A small image classifier, trained from scratch: patch size [8, 8], 203450 training examples.
Rows from block 4 of a small image classifier, named by matrix and row number. Rows with one number within an expert belong to one neuron, the router's apart. Each number is 128 + 24 x the weight over its row's rms, rounded and kept within 0 to 255. All counts start at 0. Numbers have three digits each. After the name is the row's rms in percent of the matrix's.
After each expert's rows are labels from the 100 images, of 14848, where the router gives the expert most weight on average: "colour at peak" is the nearest of a few named colours to the mean colour under the peak. Only what is clearly more common there than usual is listed. The data: small charts drawn from random numbers.
# router: slot weights (model.blocks.4.mlp.router.weight, 64x160, trained with AdamW), inputs 0-39
# up: expert up (model.blocks.4.mlp.up, 32x32x160), inputs 0-39
# down: expert down (model.blocks.4.mlp.down, 32x160x32, transposed), outputs 0-39

# expert 14
router.28 097:158127110138142122093134137107113094092120155084132152165131147175105128125131119159116140121114131164126138147167147151
router.29 095:163136129076117156149110136092152149119064123139139178110123126091097170155174139097114110133133106083137178077105118127
up.0 088:145114107114139160144130127139120097144140129127139109149133121136131122132120143133107074132111092141114146126122122108
down.0 084:185115090109101154118114130127082118105123163133120096155163111118144153109135114123153162113152131154138114122136084128
up.1 083:129137140123156121154109133101146125128146110147120128088137082111138169099140121092154128135090091121121146123132137149
down.1 083:147142144156096123121152136122127139137150063103121135056114128112170112085161125104163178112138141102127112114120142139
up.2 099:150161181098121128156156118104147114094124124117129102114160129110109123138129107121106135091117167138107119133095119139
down.2 089:114124128133106144176157153139128100194072154161148102109105108110138157130133154124119094159129113128158117159141089109
up.3 093:129114125121103091153133117103127105143096144117142174160136119116115109144104128113179127127122127079184164151164093149
down.3 095:125136151127140143149101124112132163083126127087116149156128124139127108090159129132120116114083101132105144123164136127
up.4 086:128104088118104136154106160115118124122136118121128118135109128137163124123154124115148111091110109135107189150099138100
down.4 095:170166083122164107119128120093129136107078119178135147168122119123141105116108121123122133119145148115155135098144119182
up.5 106:155152193119106129142151131135134142101143113131122139137198117127087135111168115162099186078077177138090116152101177107
down.5 104:104121132068094140103151173159083142158113128111147096145128156134133143139116133151128100157152100128135099122161107146
up.6 114:122151161100173138107091165143150129101117105125124114196131102108127109135122140102124131145146130105174060098116161178
down.6 110:131158133162162121161154164116105151112123135140164130129131158083121153176154130119113121138127113122143118104127146135
up.7 092:143075140140134150102158056144174122136140137132136128160115140127109148094149146152098165123131128093119128104133142122
down.7 101:133162091137131133157154106137118096070108162080143121085146124119144119132153155145109128104155129164100133135138167124
up.8 098:148121122154125168145102136126152139103097083105119122129152123157143141103122126100124158108079124110186132144113125125
down.8 097:132147129086134133104148135156152136108099138143169148083135116135137154173123127137081138109110073157106129078130102156
up.9 094:097162136120135167100152125108104081112138100151146158132119089163104121126160128134151124120150155130087140158115146077
down.9 087:110120111121116104125128155146139116144173118116128123138109130116169153164164152143103147124163180145097102114127097116
up.10 092:105142135170126100145106093133136148149107141106115111173113153150156140109090137126120107104188130087111185149068104141
down.10 098:135125184131096148174124153107144155115144108084153107084121113114078124128158108152116131131138126087128147099160153150
up.11 084:088156097141126100117124097099136110080120136089142109120143125087133133127137114074169172138147076089101147137135142140
down.11 080:118177095103165134165160148128144124166061123068154159144124119103106107155156136142178087125122141121133113098130132116
up.12 129:100149117119093119094139076157139105127118141109124109135084142114143126133116120145120141142154107087100070097127136134
down.12 130:141121135144138116107099144131135123132148128106128135142133143122125159156124123149109108091181122132138152141072122138
up.13 094:123113099135131138109100153141115163121124127168132133094142107193137133135146146104132143130146126169143117114152170129
down.13 099:150144112157124132122169128114115091125135119060130125122113175115145173115162139131132149153137117138134119126106080120
up.14 093:134124129148150135094140129120148099129100162131114126112148116102093073134133133154143186119152125161116087114085100086
down.14 085:107137102133133153121108151126108130120156131145124152139157130137136104140129132141137121054127096134128127086096148148
up.15 103:097163120107141115152155171141142119153100123145135150091160147088137142129112101130123179144102132122114097122091157123
down.15 111:095126131126089098099127135115113125133115122124129129163173161137095164184133140128144112118145119151115113142104114126
colour at peak: pink

# expert 17
router.34 107:122074153106120086127148141113095161150114153121138142069163126151104144163101110110111078132123136139098169153101148129
router.35 102:143151158107144149124091111161130129116129172159150130120136126137148098116100151147116116111113133155170108109144151157
up.0 109:099126126146094139099142159103103070129140145101159174117116087108141148141158132118106125112137117147098146108118160157
down.0 107:104124152100121141120144113135095168189146092150113127122151126149084136099140059116140093130105147148134146170168109116
up.1 115:136132149094119138140135101143147148161072092149154169097122130126132138154141113185114131148109118129121148178128135122
down.1 126:133116153137114126155166150095106196135097081137127150123153159099090155122135111122166129109125105138134143137108143120
up.2 094:128142121152106122080128150120098158118097115167142137158140131116136159131132107102141145160060118146135127142159152095
down.2 091:149106066126136132135106097163119144127123169102160153108101132125117111108114118151112122136111089143143098149138177127
up.3 101:129154154173100104165120097113141168120134119116099091156120134097106128157093174110140144157143131138144126109082108157
down.3 100:148165161090141124124086112120110060091089125112163141165149094134110113171104198160148102148156126102153153129125127096
up.4 089:171142132118113147111136104088151151094098107148121127140122094089103153135135151174139141128137132148113167154087127127
down.4 095:093144149137105145145105134141170134097139126159091145175123127109165091136142135119149099144132125151095144161119138117
up.5 093:130116132143140100069109118123127125137136108154166106176152131114141135107127124102111153136130126170116090128095078114
down.5 094:109102103106148156141130110173106116134156153146099133091114136155144108170150134130109159131166096068143113125136158114
up.6 095:160115125125130133179126118105152144111110100152159151107145111120120139137132157161126144152097099128113152134105169126
down.6 096:116174193124132086152116156137156095121212119138131098115130147138121115159091091145136130106141132131121121109139130122
up.7 104:076153096099135147120142180089123099126122122107103121108154105117106136135187145130103131151139111158102115133144143114
down.7 102:132150145147155115111147101167080122119150094155103176122121142144117115122154076121145108104145134101086104159107090098
up.8 112:142147096130090125157147124145132128094092135163093134084160110140150087081128164099120132142119138132092176142122096152
down.8 119:138104136129105181140116127098090090146118086137120115168090148130147113102138178160152109081167134110113129114139152121
up.9 105:140098160103139114145137131147128148156160125200137145094129148113108115163122107085130144146136084123129126152145106165
down.9 101:145121108089123091125125192142079101145140106117113147158121108147143067104153167167153111111157101160141160125114157157
up.10 088:116162157110160077124143129118134160156080143165097152163132141108141141091113090135131156137148096130104109111128143113
down.10 091:145099114112128129103109138157098133101159172128159096084129136144109124182127118109117172129091083171149144123103148138
up.11 105:112117108134111180130133131170095126147118100098141077120146134094122110126121117154169138116110167112130139145167089126
down.11 107:109137111159167093134112127117160153128107144117111113113143142134094119157133114076098141129131133072147132120128147146
up.12 113:149081126151123131154159133149097144141128120110108154083145111121076082177101109092139086135125152126117190131109149169
down.12 111:118123113158120080132125177081137153147098118106131096131085144149159109100127124156112083129117131151115165103154132110
up.13 112:136102199153091163134157116150148131144157149117090115156130099136118164145110132131186094121116102119146139083151151129
down.13 104:116145145166134124086129128129087091171122160128121119140146140148143127134093155097130124131113117113154089127118139135
up.14 088:118133106144129137140125135094082114105162169119114178163134111158109111113092156113113139120145114145122138092150098153
down.14 086:102127161105133152149113126146118094131125110152122068108134147134108143107088156104093167130107176112104107134138148118
up.15 104:161142116169119109157136169132114158116110142074133092092141153136100127141100114102118112124160132149172101080132078131
down.15 099:135142138113167147140142132122126155112138117113128127175174116101129123148101130144119188134103120115111135160129141135
colour at peak: green

# expert 30
router.60 088:105162160106076133121125109125112104106151094177136106134144112116151150114132103140130140125135130138096134134167122126
router.61 092:103102141132124119094122094114154095109142130157144095084126160071135117133104121151096081132169130112117127125089124145
up.0 114:093158147120154168099134105122129135122132096109153105103115086116122156134170123120102084162117105122109145119105162112
down.0 122:169091164106132149101138138140153110189087144174122078142173163127153152115116105136164127099122191136107100119170150122
up.1 108:165142133133110132144108130139098137127156127113121104117094163097112092145130099110188127158093138139146168157158122137
down.1 103:115106130145157190133101105135125129131143122077141132153102113111134149128135134149108159153149138113126184109163084154
up.2 079:103167098135134116124111116118105138121089161123095190137150117184159135157144138138122122114133137108139125123122099131
down.2 080:131194140130144159124118132133161116135142162122131145177120093135129080038119146116104156150139129125139109101123126142
up.3 111:112116115133084110101093126125125104155123124149150131116162100114156079147154104135110127147159097178118109103105118140
down.3 110:148136142089164127153143123126122128112117167135154144141147109125139135183121136104083096177115103091100163141084133137
up.4 122:134161095139105122130144128130080140145137121111130085146073163139142108131150161132152164100153136082137136118172089126
down.4 131:095152158130136119138131140158101158141173089128133156096146153133122122125102127137119108150143123140093135105085165135
up.5 098:125090086110114115111140142146128134116141123152122124097102120124145091134141127152156118131143143108193112129186117119
down.5 096:149125143160139155101124168138158102111110132136127104155144096114151159149098077099094132156089097146090150144103148143
up.6 085:128121104122154135101143127142128144129142174154122110130110148132133160145152168124148133121162101121132136097129129106
down.6 083:103118094096150107075074158127136138156103097091116122126131140163125122179132125138137133158097105132130133127117106142
up.7 086:124138158116091172128138138082132161081138127111099113106134105111149116134157169115161109100084112124105140094079074125
down.7 095:141075147105117116122166121152115106104130122109124177172087098163178117116133114186144141142098135118090118158118111125
up.8 105:145117142142139128088139179095155128132144113132129108126095107138161109127128098155125125135162148100154119121177124116
down.8 108:122121131089142148120142098147141120111151132129155134125110184114134156141119153114115157151111128170138144140078153146
up.9 087:082129147117154131134114156120130141144134084098173139147108169119112110110152120132162085126098105129115113144097181108
down.9 088:145150126104123101120084129158144115110094130168120139149132100144158156121149159117078164129144159110186066114191106132
up.10 091:120094119144141101103097178139088152168133151147096150104125135100146134156123093155170093151101095133149144136073113126
down.10 084:137123116097144102103109153135140086085112158143147109125124150123152084136133145168128111095150159114158105122150118148
up.11 110:098116113156141103115161146147150102181099157146119106157150139128161123168130108125116137144123131132115120165093118099
down.11 109:134158171133090095118141165116117084105138121119178130124117111160147136116112164161101096108152143109114125110168089150
up.12 112:116122126105116090124107164106161114121087119137129134141123131117164128138136127139155120100146137147096117087117139099
down.12 113:107142127093162152107164126130122107118183128119139113127092087132097164130091156112080158145101154098173152112153158113
up.13 106:105141136117166105139124122132131080138150151134070134123163131103119075100124098107109156137135126163168143121167148138
down.13 104:135090103140167132154138089121124097133146166091150139133129171116125149152148114143105116138123123088085130141106086115
up.14 083:147147087128134160110119118059149176155146149150101146151146089107169111140110164137098150143130115101144116125147169119
down.14 083:124075128125137112100098141117158118163095136139108150146123122135130141116109112114146147115135143125142132162119128089
up.15 089:121098099118145157157088115116174117159109138095092091105126122148120096106160114121155150143114067130167141064134110118
down.15 083:125167142162128156129102086103128127154109089126098150078124146121137084137131144125150095102128109175138171177153136112
colour at peak: white

# expert 4
router.8 103:160132165102110110115179136174121156115180105147143086144139128117113128158103130166123097081165145135098120150120149089
router.9 090:135077151087126085117155094127125134117135142157160099128116125131100136136090142128101102145153170166113139154102139117
up.0 097:164156111169073150126151123100069149124087125124124109116180118157133118110152115154125133141136099149136167120122097113
down.0 098:104095146135135117133107126150149131114129116159168077103137130127106169178127158139113131119125128082162137148121092140
up.1 111:155127119189119148110123141116140151114121166103142115141128118166120149134117147103111157147124122131138134080090141121
down.1 122:139101169117130125110130139162105111114143108105173131108134152122138137108117131165123107163125095111123112110166116120
up.2 099:116103185084149130118183111106106119164106100157151109121110114126150132104111122129125160163122128159092105168154174127
down.2 101:133144135168095129160130106101135189126142095105110135161117111133128160148122104093122102108134122130139149140136134136
up.3 092:119089108180117128162139138116134162188139153178148113138136126156143089129100181141100133119103114114119159151129146160
down.3 092:104128117136150123140152128174136094100147143086123142138139131082139142138130068135153152128123117139131106099166141157
up.4 092:113183148108159159112131143128144170116115108126147147114143101094133121094082151125114134114132088118136125105130140133
down.4 095:127134130152095127071144114168140106130072101132120120115110120155120076111137117103132125149130143155127122109115102157
up.5 115:112145176129102100107153119145123147141174113105141154126137086108144096117138124092138115141115141143121152095109157115
down.5 116:151106075142150171073130126100112113113181141140113149128131140130133124169132186094114132167167125145123109127113102169
up.6 080:100156088053139140108141134093130117122116123142079145134131093152153123112114112125125112182086144153118133197106141132
down.6 096:143170103114143117133111120125128106132112134147110118155119153137136135160112050112145164116166134132083130105138066150
up.7 100:122165174113136087115129110151152125135136146120138133147103113166136168116151123165109138160143139123107093123154137097
down.7 099:128067168124085166131159147117111124156096135172104087096133117130128119120119124110122095118108124149127139133100125111
up.8 101:139126071116113112103095137140104150194164121103130131114087130140076148159082126114122101122147111115132164127164140110
down.8 097:138128183179135159094130094138136102141161131129146142133162148139123156162160099188124164141089154162121109109094132098
up.9 103:133128137132129137113143129157131086148178171148139127146143150139124123144114090136075124127073113129162118129133119131
down.9 098:150153149080101154118190153089133116107134129083169169073126097140137143120139112095137142087144155106101134127152150112
up.10 102:137086147111156164119117128081113121111115089138173192152166124114132146152108108080129150171121130150125127138122143139
down.10 096:104173107124141126114140138148126108121132147087160086141137145133151128134150113130148107066165065124135095135131168146
up.11 107:156108121111168104130145125089124100143138132136168194092106088164121128138127139164101151099151092117122153106135161091
down.11 100:129164140125118130109124102156130155158132103124143131200137136104122152129098124099161094130127108114101087121180151141
up.12 116:086141152128109149149115108135105102159134161122155142140109098163204119121109138143133153124103125096136137171153160150
down.12 105:132111168123113111122128126119107164104131113117130138112112152148108156134131102112107133084139169147145087142155145089
up.13 098:074128176132105130137143113111128160147106117100167110159120152108131149113130170123104116127124130144117112116131118142
down.13 092:134156151133109087173145157128111126128126144191114147133150137111117143128128149140126109111154156121110144131102144084
up.14 107:137127106116111098111132146128087111113135101086117101099104126167138110178144139133154148094138126116102150159104117154
down.14 108:136154098126168123119117078128126105130113115145141118138152109100092155160090152154106117140092119154157141099136106143
up.15 085:147178141124138149111104099166104106153129136117116125090099174143112139113116080116147114098135162137114181121113164142
down.15 094:058129140118106170128135134141080103137150129112149106151115127130109182107098133167143125135127119128161130115124101121
colour at peak: grey

# expert 8
router.16 088:121110142126157124151153091155111143193144118125172119097154116162172167143077107104115104130124124148084164175074132113
router.17 093:092107157126141147144171100160102166193149098135147158106166137153143155161082105118121114128105115158077157172094158139
up.0 092:129179102085085111074150125134128136185124135113140096093083097124103163144162126106115128111162124134127136177133103141
down.0 093:121127094124114117132119079160134142095149152111097143137164118120146124106079135150089113138145102133128104108144123111
up.1 103:063150145119110131155131148113098145123137144174128167122168097136133141109163128147136124166075103115126121145126125144
down.1 111:132150104091145119091152111151135137123150137088133154119113152127123136168127135122115142103153092170155126141149124140
up.2 105:080157092120101148148133122084079129131142138121144128102083153077125095147094131124110120107079120166125148148119110132
down.2 109:128124171129136110143125094173158154133126134147127114140131128143156105145142099094131129131158118116088142154075127099
up.3 103:126122096136108175126149127130119083134128131110119157136178173103102103126135088138152117129123145141124084121097125169
down.3 101:162181154092098162142133117145169107131104142148095136124151160115117132131122096142155100109099100142170178139096154125
up.4 092:073096077133141158154121160125147120139104148169123137148155117101160139101089129120119104147130140132122083087113134110
down.4 095:198123154143113079110189112122097174129128106085162137129129159147137167110131102123146165111144123143153164157166164148
up.5 093:124172164134071127119153129143090149157102112137169152131142163111156089145124128108127134125179098120135144149124095122
down.5 104:102109107139134138089094160072144103092103166094108089099133113104117124152118150119145117172123136151158119095167142151
up.6 088:150143087111133141089140082122119121122130131135086138111153155105139101163120167153121091091171125145147143133106104169
down.6 085:151132158146125132155074162104127118099129076140122084118138098114103117135091094104128154140141149114156110126136118109
up.7 102:169085168147140130120147135141160122162106152129125141119168151094164126085112107106164119166121127112120165149134091142
down.7 100:103162079130173138126133130113100134138131165147135151148121154104129140149123101133156129071128134127108163142114120109
up.8 083:124150111121126105154131059147096115136094130167158157153156104103122131113122108138122136123146103097080188094126147081
down.8 086:188120160089118089124128144147097145140145124130123135154166132118106124124133114158117122141154169101111127130158081126
up.9 083:144126121101150132138096107164172177124136092130105180121122093156113136116061128149111114121100114099139116115146163125
down.9 087:149127148121135088107145150068123125106122134158127088175156116083133158117149143134096157142122146168137099139133136123
up.10 107:131121116123131181188122132110132118125111186175098124143139060155139113097135087139111151119126126136096109172095157136
down.10 104:153137134121143082088163141112123170109121104133135143131122157079114133129126138104138145107156151110130152155129152107
up.11 116:124124099095103169178141163122170109131170109121120139127162108121103126136156157152115136164147162155141103110144131168
down.11 120:131143145160166113048119153095084135132109106185101142139122103169116129109132091150102141112109115122154148143124152138
up.12 092:152118134131105160074111118117118163120093139108133149139114161160121109075132121163120141092111176117117104128102118127
down.12 095:115123088088134186123125138148144144113159093118119134118152149155083104127133141196119113134133146085119147138109118103
up.13 095:127131144152100107125155113108142121102092198140132127132146131141156221143131122103096102150142107110148118115108118139
down.13 098:120130158104148140129102108159087122155168159150130135118123136151146139108108138143113138136116113147111111157117079126
up.14 120:121145123120157174152133165132097123149074112144116136149174115118159143138154168156118121167142099159151087115155117160
down.14 113:113098171130106124123119131155133132089134140092150127120110162148099140161170137121095088085136119081131087116118140132
up.15 095:085126150141122190098119117096116114140139157076133138093134174061114144126097126117163112147106130097130176141102114130
down.15 093:155142111152105101120118089115137145131135097126113096084110081116150129097144130124170177106143112144124113129123114122
colour at peak: pink

# expert 27
router.54 129:126114161143137126116156114124087089088108157102085121123155154089145149102124098143129145135131144148103156137136144118
router.55 082:124122156115115077111162097177120155166129145111162095093135122138136156157109174110112113107115150151115139139095143112
up.0 098:114153126135137133116124130124143116143117120153128092141134148113113133162152130126141108102144107155114091126156122100
down.0 105:113135097144171124188172130112129115142125128131152117133145100131101154115156108131114135149110155104123091115114121117
up.1 095:118096108099141117139127097129105106154171122108118154138108161094134138130114128128162112134112136128132118167141130116
down.1 094:139120114096148149120121105149121118087099145166190128134110155162100163122118126165122131152158117137149132104116138133
up.2 095:081144188102173134104143122147159081122149116159149108108136114122130129120117126144119125146147130142075134161140140127
down.2 113:138129131123143109149167117169104133099135149114139091123127144103092167157134102125111124134151165099106076127146137130
up.3 089:191104106154088145169131153150132092108129178095087145148149149145126179112149150120142119142126116123118144139131169183
down.3 082:133141092098148132162099118080198142115097132125112161143201121112139138102143117159134160140101120146146128127131077142
up.4 097:125145122105162098083134133098133166116120155174127145128154155151139144140130135114094129116150102128125127144106163137
down.4 112:140098190130147155152143149139098089113174111101176141113146121117139134080100141167177095108145098158131132167152135148
up.5 103:102093139161103139138112158074107123161125128148111098140144132124119142131109129104093116136117154156185116116087159131
down.5 105:115164106101146142081137152129103143155138141124150145154126126111138100114145139096123133109154073140098110137157131083
up.6 092:142126116127107113141170128123137124095138171146118121170127166155173123109129115157139123092138102128146120114122113123
down.6 099:120154137105146161116067179117112127091085119147147095121141155158121122150135116100077128115087128160115125125149116147
up.7 096:094112137141108166151123118118105117112126171168150178108157160097141141139133153157106125117094133087138141134128128137
down.7 086:138174105114131148114128144121123132096119130114161072118098136161145128133095122132103163129148114130146118130173100153
up.8 110:136115098107112126151159151138138114116117123122123182115140132108111092121098110088114131140071171171094147126128095155
down.8 102:133149113118138079074094151144144102100097121150157101120091081133154122117146097108126133169132132156120150113136131135
up.9 112:138174118164151128129121156128133092058074110124133115133144114117148108102156142117161117136140126113133119137107108104
down.9 093:169104138110119187118133103170119116148138077087130130104116173118139125103121129176110167113158163162112141145169150122
up.10 107:134126155100159093116154120126098106166132111115129155144116119121135156140109133163100130121137134144119139144166160190
down.10 108:139128106118133110076127142141127181117168133143098124126132134161134128110105147100136095100104132145134140101117158168
up.11 082:128098142123127126113162126097055106145166157098182126095120113147126114144100122099129122136156147128136157157115150114
down.11 090:118110113132140070130118137133144112082154094134117127140116168121093140138117149142085083138102162131124065123150117149
up.12 082:130151159135181160136076108140133093153176119072130113115127119096105125070148104096156124155172125127099141147104142134
down.12 086:121139132107121139118159117170126126151109090149141124163108114081077144156071155165123110103140135095122115122179155135
up.13 106:122140127117133161157143129085112109112149108105116136169166166072125121102127113093151116162103142144118141119114098128
down.13 119:098140115109124138155164139134185113141113135113146117099105137118118101165144113142104156092116107104118090137139104147
up.14 128:149096176163116117139151131134105110118118106131135152133098106120177136155105129144111106130123183137122126153121141159
down.14 111:129140147148092083132141178146137139138101099151123178148141055123118144114175129083149129088114129136115123134116156104
up.15 119:111169127110124148154168120141132129093134138140110128119152116127115119119129130070145120140104102105114111142151094104
down.15 100:123126157138165148114149138149135136156123137180135143142126098107119119171082167131146113149134117132120114109103112126
colour at peak: blue

# expert 16
router.32 100:102128143092110130113139090145163131176142125142156126152157102075102124153123082105103117125124102146124107122100180130
router.33 092:130104125128154087135159098182113145157166117129155136129154097155151142151074125101106142117144151155091110154082136087
up.0 092:199112109132152138114129182133143097105105140135131068110112145145124156135130129169128144124146138086117142144126127130
down.0 099:133133101143108160084105131134137106097079089133126128133114129143130124130087115157106124142122129070110087113168158129
up.1 101:157152099121120159153108137143109130131117161123120131136106112157125109147144102133105143125123153130164118142136096145
down.1 107:084117112168108142118117156161128153123135110145090146110148164112075173124145119102164126127117091166113111122103141155
up.2 099:104104170098128129161126112134081112115129145121112146168171098136167131148126125138141103168065146100122137109143117122
down.2 094:101141133138120110090120138121086147108146158110123103116133113157138146141181147125118119102138131132140111123114140131
up.3 109:145148134127105139129103133119136119101121098112142143100176119105118151156149115138124139106135130157112159146122143158
down.3 105:145155076174128089072147158157162086121115148189119133183111111143162114136096156161109130157117133109123122103144166140
up.4 100:144167130139142086081157131123143148147122110135128128117142142129121154142106144116160118121115131092119175135094110151
down.4 097:155131174150142123119124145158113142135173185134105150144143147124140133119080123144086135172125141161130161077120103143
up.5 107:100083091103125109094109091140179106148082124123130133137137072117169139136118152119139126113125089129127120147183135126
down.5 101:119147150134118171098148178108120132130139168117145147154157132150146158161123099152082124145132121130094184115126167107
up.6 102:142137135144141141155161126144104113133081170177160136141187124137165113109123152164083105127127117103084144135204116110
down.6 107:105129215097089135133152147153110114121110127120160125127166148154118121110088107122134104083175156125144079165106133088
up.7 091:154122123133149140161179155158103104158133155170121132167161133138107112096149108138144138149152112123144115163136168101
down.7 097:112182159123152133122126122106100120108114112153129127143096099097134116086159128107142107094128174135127101085152144098
up.8 096:115108149210123162087114122064124129094155175105160089144082151142097153144135154107145123164141099109092140112119155114
down.8 092:132155124171164123123148159141150096110098128140141111168144095126150135085155124182066152148114150128127101105128085158
up.9 083:120119098103118121139088100124122141088109117086112077123174104157123141104147147134101137235128108116127110121107127136
down.9 084:153154143120142166107121158086131164168124140135155110137120128162142120187085130159094129096112109137132117124093090119
up.10 100:118139078118115156155158151158132126133152151144143121163193126123147128136159107129118127135133152132158065107114087155
down.10 096:160133177136124073108051136122127102104117102147134112135090144118130135128140131133117100115133132128130122149140136142
up.11 102:157121110142153123155140119100155128145098129106099169136122123136120160099137132135119119159110111132139164152116149134
down.11 107:151107121144129137123144104140138190195145112126139150118127150140186142158148121101100142108139086120111170107134169118
up.12 100:079097136106081105139125105122138171144130127137138136120136134148147158126107136116124098155079121116086146125166137169
down.12 101:178141111167089108106121085159117122120164168105161115143152149129086131144139132134058089129118128128149137145073134132
up.13 088:164117159127132085119108112100134154115124150144158116112129141169114165102136110135140138092160085140134157154142120137
down.13 094:114095121136133137127179137138156137099169166119129124124164114143127117148110130169121127152095146107146117138129168121
up.14 097:112111107137080128168144098161107137159143097146183117126158175118118158130139132140119117141100127121145097135098123186
down.14 090:114144129146145147119106129104130111102118103123116141117090109097149148142128140091109097152146107130128148143124098093
up.15 093:125088124105127134136150127086130149129114149125152124157098154133107126091131130127106188141121144095177107143121129113
down.15 097:129158157118146115112121143139092118099127125133087118147117102103097140127098153182100097120134189130129102129115166164
colour at peak: grey

# expert 5
router.10 107:097109064113105171094102104078127100116132140162126116119117134135108130143109102166081158158139128153178141124115136182
router.11 111:081139172106160132128142115125183156084084138138171086154144115132114155103122121139113115100114151159109112155126164100
up.0 109:116131113137144107117126159157103119113195095135146147139136152128107168153125099131134101117095155144138090151140161133
down.0 104:113139142131109159143135098121178100127112135089145159150123132113155117103120124109136142186083131116096140106110093099
up.1 109:083086138135110114150110103150170106158117141147160127145189139186123140111136196128106104110119092124177115117140126146
down.1 108:135102134168108129162126157129097139126152157128130152102134135077106099163103117091130164132092176119109188136120135124
up.2 084:083170105124137127137159168097137098117145104149125160142123133140151124137163127145097120119098132100136071157109084156
down.2 089:196105140160082154137131112140132125145152137120149113139153104117107110116110119128139132109161145130149109118134166142
up.3 095:124151144154177124109137127108146168162134108100126137108149099110119169146128101089130141123106138150140087140126115159
down.3 099:097086075136077099104129130141125103140166147147117135136109117149138095148148178158082152150142086137148138105116152133
up.4 110:125142153141163138112125120136149132142126137104126115082113158098093142125119149135103132116146129136116157114098148147
down.4 105:127131150142085160095119107112141122135123092134046146184129096163173109095062116133137148208147120149153161137124111113
up.5 107:153146101098140113154143144159125143094106131104134133150148158132071138109116148152136129102106152157106118146095159157
down.5 114:123114139109109128130093129112107086132134128129162140098110119133160134137120081119161122119145141095154143141153110158
up.6 090:126138127122140149097130147078176111095132106176091130135068144129130150153133140135107161140160125140107159113129133130
down.6 077:081102143162115132122133169158132174136153136119098098169150124163071163143090117115098114123108125167108079117126133125
up.7 077:135143128142141129129107092130112171103111087131155098158117127132116115112120162132152089122128122105146089128162115160
down.7 080:125152124105115167143115115091075086108144134105126147092099077121140131117101137150153106108145176121110117133115112159
up.8 104:118137150184127144142080148103107147122092100089111141178099082081135107167130146127166125148118116136143133151154113115
down.8 105:153139166126148164093112134118143096095120118105110118140101155155127145139114097138076099161106128127156070126158172158
up.9 088:163117200105067123154107150111064121130124148140123113114080123134142088119129119115111115127110121103095123098110107094
down.9 094:138094157181135162088115151120124120122158159111098172158128123118136151120169145126119128114145130167115098106091207120
up.10 092:115141150160142127107075097140152117092104156097129122153125092110145097123112100146105133134134076082132128099152135136
down.10 088:123118115127112113147123141110138095152149139124121116153123174136119124078187111112154092125139107133114185145128109097
up.11 101:115118147139133098120131138154128106102090109098162156093188124131151153138091115135113141134133157120118143071082104145
down.11 101:113128088156106144143134109076156155112138099118104087098135136113132112097127153152159156116096118118161139172154128105
up.12 091:137142126141098062106180142144093168127128113148123092140119156123140140117167119146062125124100129129101089132161150150
down.12 098:109117140115098123182102143124174143126095104089123119116137159097140132135148112081131099149074121110126107111137084149
up.13 094:151150128148109111142138138153108090110157113084129086117099082114164106127145096141156149170118139116086143100100179098
down.13 094:117139114118169111113125090124168132137158145143117130158154132127143161110118134099135115167134096177138110111125081128
up.14 111:163104164127173113109158133159101154146151138088147164150162157171135163097152118105135088087105118165088111152110120162
down.14 109:144156159119079123163126136177090147111139131170103165139158087133160115130131127148154116079101147110122156115149093111
up.15 082:148131132148110131146102110130106099131148176114097128150117127100084129118092133119131154099144180156109108123130126145
down.15 079:141064134143113172128085124095098106161120143158058114101117171116112105134144160122140142119138173172163175132137131119
colour at peak: grey